Weights of a small image captioner.
Model: 11.2M parameters, 40-pixel images, encoder arch resnext, encoder norm batchnorm, encoder activation gelu, encoder depths [4, 4, 4], encoder widths [128, 192, 288], decoder layers 6, decoder norm layernorm, decoder activation squared_relu.
Training: 7200 steps, batches of 128.
Data: trained on drawings of small networks of dots and links, 97500 training examples.
Rows from block 4 of the image encoder of a small image captioner, named by matrix and row number. Rows with one number belong to one channel. Each number is 128 + 32 x the weight over its row's rms, rounded and kept within 0 to 255. All counts start at 0. Numbers have three digits each.
After each channel's rows are labels from the 100 images, of 14976, where the channel reaches its highest value: "responds to" is what is common among them. Only what is clearly more common there than usual is listed. The data: drawings of small networks of dots and links. In brackets: how many of the 100.
# convs1: grouped (8 groups) 3x3 conv, stride 2 (encoder.blocks.4.convs.1.weight, 96x12x3x3, each kernel summed), inputs within the group 0-11
# convs2: expand pointwise conv (encoder.blocks.4.convs.2.weight, 192x96x1x1, transposed), outputs 0-95

convs1.80:110135098122113081095068107135077100
convs2.80:159147142154133150123143154130120143142098174028138185126133127073197106092159117125089098088094138092134106112255089173145137159127106163128117150177158090131106105122119195148117137195147156151110126137170135106117115117113144132140143172162122151168144155127117132162107092122072075143
responds to: grey dots (26)

convs1.78:127218126104148160127162134107144146
convs2.78:188127180157103122093181158094105189076141176089093153142088103064220129116182087114097113158110163080122089135138153142118138166136116153098120154128118098144122096137123137170108108154160116123156075119085144123101119158103069151114166145161144100196081128124113114164140058159077141132
responds to: brown dots (83)

convs1.73:122076111170149089115154080128154086
convs2.73:141123102113127035131173145110110135204098188094162178159122151087122156077164101129099149135131168111104155047131238133160091142118110140100145171132176127106150148113164050162140142138111191143133169160166128155102163124180082133091114168156117136143123196168135141125156116179152095105
responds to: teal dots (43)

convs1.60:081143109169081131101179173123133138
convs2.60:136102155152161137129152172089169255122056202062117134102111111131132131091147067155099122127111113081125086140118163177150148092147090140131129112148164132101093135130136130114115139177147091151108134096117052111162096138196120111151150110172180170149104136148122125132122166177098114088
responds to: blue dots (100)

convs1.14:101100114085060164108122099099102130
convs2.14:140134186135135094147142071086139151065108127086126112102119135128160166113115166109167103126116094109065125145169103124174128116016103132165130171138142157104093159146136161168126112111134128167120078158111172125094125158075122083153139173130125064164090152162082155130146115173103108093
responds to: grey dots (95)

convs1.3:127134093111085055139120093098130162
convs2.3:146177124100170139114136166077097211088067119106131188156084083119139145077135092104106200098136126166138081115152190147116097110126149197121127134128103134128113076124101119094157121128136098156128093144093125069129203114079120113129134119159110127145110136134154076145147146137139105072
responds to: orange dots (28)

convs1.87:082130121112199124126190133136132157
convs2.87:141139136130171108133125135148168157154058114130132185113138130106146181071154062117094233076120107199104124115113162118094146114076122191133101138140135114067092152149156138136155078108181113143108140137073143058166129128130160178151142131172136112117099132113168186143141165119138038131
responds to: laid out on a circle (81); yellow dots (34); ladder (31)

convs1.31:109106089119154111136139060179103099
convs2.31:095137120130158115148118150040145242136090132146176130152110070120117149108156095156109130180144114145123046067089234149137123101134162127142130084156131076121115098115136019156099124074196135191097093156107142109114115076103112069109160156190144164118074123124100102154125082128143127137
responds to: random links (31)

convs1.71:161129108115133130117140092118046081
convs2.71:151113093172171086120145126151142144127079122145108185125143162144089109134056137099141128124099169119165152019185095134165116068157108139137160117145094181158107133160124174102146086093168162140138110152144123093130137104139186084146154139139094052098132160112158169078145164181144121122
responds to: red dots (79)

convs1.17:126113111128037145124093138093125151
convs2.17:120150118154145139089127132085116129186126151127167127058098097110167180111135153167131095089091100070054159117153160206164088065093121081128113128122119108122115134154104162172140103123181119146109146110116107070099116104103167150116141139151116100135182066171074152034085072115145093111
responds to: grey dots (93)

convs1.1:105108137098110099125100086174116061
convs2.1:115118096163162155140091151138108099153107135166158104132159155132131094095099165168110075109154117110089114126219151131156087112120096099199198082090109173201112157148139184152132101149130103112141162150147098135117146072148144111167112172139123104157140144116169119117140132123145124114
responds to: white dots (85)

convs1.56:094124137113168128080100157189094110
convs2.56:160154102156153132156131136100152155061124138108132104076174158088115083130046114151129147183114120112102081132112138157136175126105137130162105148086144149108089127130140118128114109151123087149120134111081138115200194118061099107143148138155197129179114125058162138135100085178120140115
responds to: grey dots (91)

convs1.6:115107130209138175112102095152124142
convs2.6:111103141115149139125150142133071109149144096163122123144102123106094138148133175181158073152084141096066147088078117190081145087141130098130219143027195166134106117130182153113150118086106066099131194182121082136118099131130118146164115137106140167169167147114129137102097094143133121075
responds to: complete (56); nine dots (46)

convs1.13:109141161150156147099113089134103205
convs2.13:184115170137135121130135117099172153134135141117122162096103161052165145112117093148143107140140151161078164181086139132120181097058148165093103170083157162094106119141164157124105088091146104115111119108086160170140115142116082136089121146137122114202107175158097095204113114141141139119
responds to: grey dots (57)

convs1.61:133125107071100090085115086088111155
convs2.61:124126111127140090158158106093176180126039139092122164151121136136191125083099068112133105156094110154151179080119140121168137092088083178162109071163152118142110152139125167151122101118168086146069156089097130072120111086127184100125102164177106128119113118129096136228077175126100098189
responds to: tree (28)

convs1.72:179126165128084161139119178087111154
convs2.72:158095148112162159096138138138096116131153112122167103037083190162136173106169105058099069163119141147143160097130111121144135165140088143145172101161106135083111126192168101102190137145165099116148073094079141139129122097141130127201146108129150124144107108118110062118108099149141135095
responds to: brown dots (57); complete (44)

convs1.82:142157087148106102115150045122146123
convs2.82:135089092142113168163140098118188135159089174131106141182119132117112145025145141186082075130099171096120095129161182183120175099133123092130153095092192145082069160176155125134132127111155066145134188169189072128140074092154136142196104147165091150102165125131166140115100138131143114094
responds to: pink dots (32); white dots (27)

convs1.45:105115154146077128150163127142129050
convs2.45:112143075173127099162166108153110117169128150121168131138121160104162125083159124182134129107130080117166168130115126196146126126143090122115117122121253159108115183159135108166121103154135109173106205188157096102127075111172158150130152159126094165160178083114148149123047167154149102144
responds to: square dots (72); teal dots (56); grey dots (38)

convs1.53:100121068144141160163079096123087129
convs2.53:142124116154145143164185146121225165117141157109132158131133121102177113108087090154043099134100135070144126135173177110142115096120127131194130126107149123138129146122109141135131158180110127117172169094160190105210156101088123156156103139144186148146183067062200035068133138098128157113
responds to: grey dots (100)

convs1.48:098102106123196153128109174156094153
convs2.48:164171111138143127182130114108191107065130156133112100158129151111071077121060119159143105184098120088157095141119079164126179124108132124160141142115123196137081127160152118119104112129131101099115113126094124108207163126109106125111128139130159119189073101097145179156097112197065118145
responds to: grey dots (100)

convs1.83:123114123151123048071101136156114129
convs2.83:155103168153128186187156095157137147148133193138122178190141091094141180072149103068142106166067097116094083092153112190114173168098106119086121129119161053076122109116198123102156110132154126085125205140148178085131064142088151176121099156174159158153145157098147141125148116107132087114
responds to: complete (41)

convs1.69:144068071119169113103100138139096104
convs2.69:164090101155114150181189125158135121123151188106110118164125128181131139088110088083122147129074160109112084117106107204062196101096087128108135153130175144140089147154117123049160122119127123118118118120132139085166085141097191084132117141161116169128138131095187156157105141105150116075
responds to: complete (30)

convs1.32:160145095187118172152118172146151159
convs2.32:212093112137108122129156108133150154134112180125150131168094110100149137099138100143097079107082130139080118142168135219113142106111102183116132147115138118051090121156212132111177083080194099132107163122086144136141055121118168207125101118142135102127100112135157138148106113116143068055
responds to: wheel (26)

convs1.22:139151192184130169149121133123140174
convs2.22:174161160187154145141157179107115125146135159190109166138093179117189150121093084106117120180118104132126098173158129125088149129140130187113128120093143124097076078129124143143155100092148109103130111170114183111104108182069110124135195099122052132147111110157094123128143100120192110086
responds to: grey dots (100)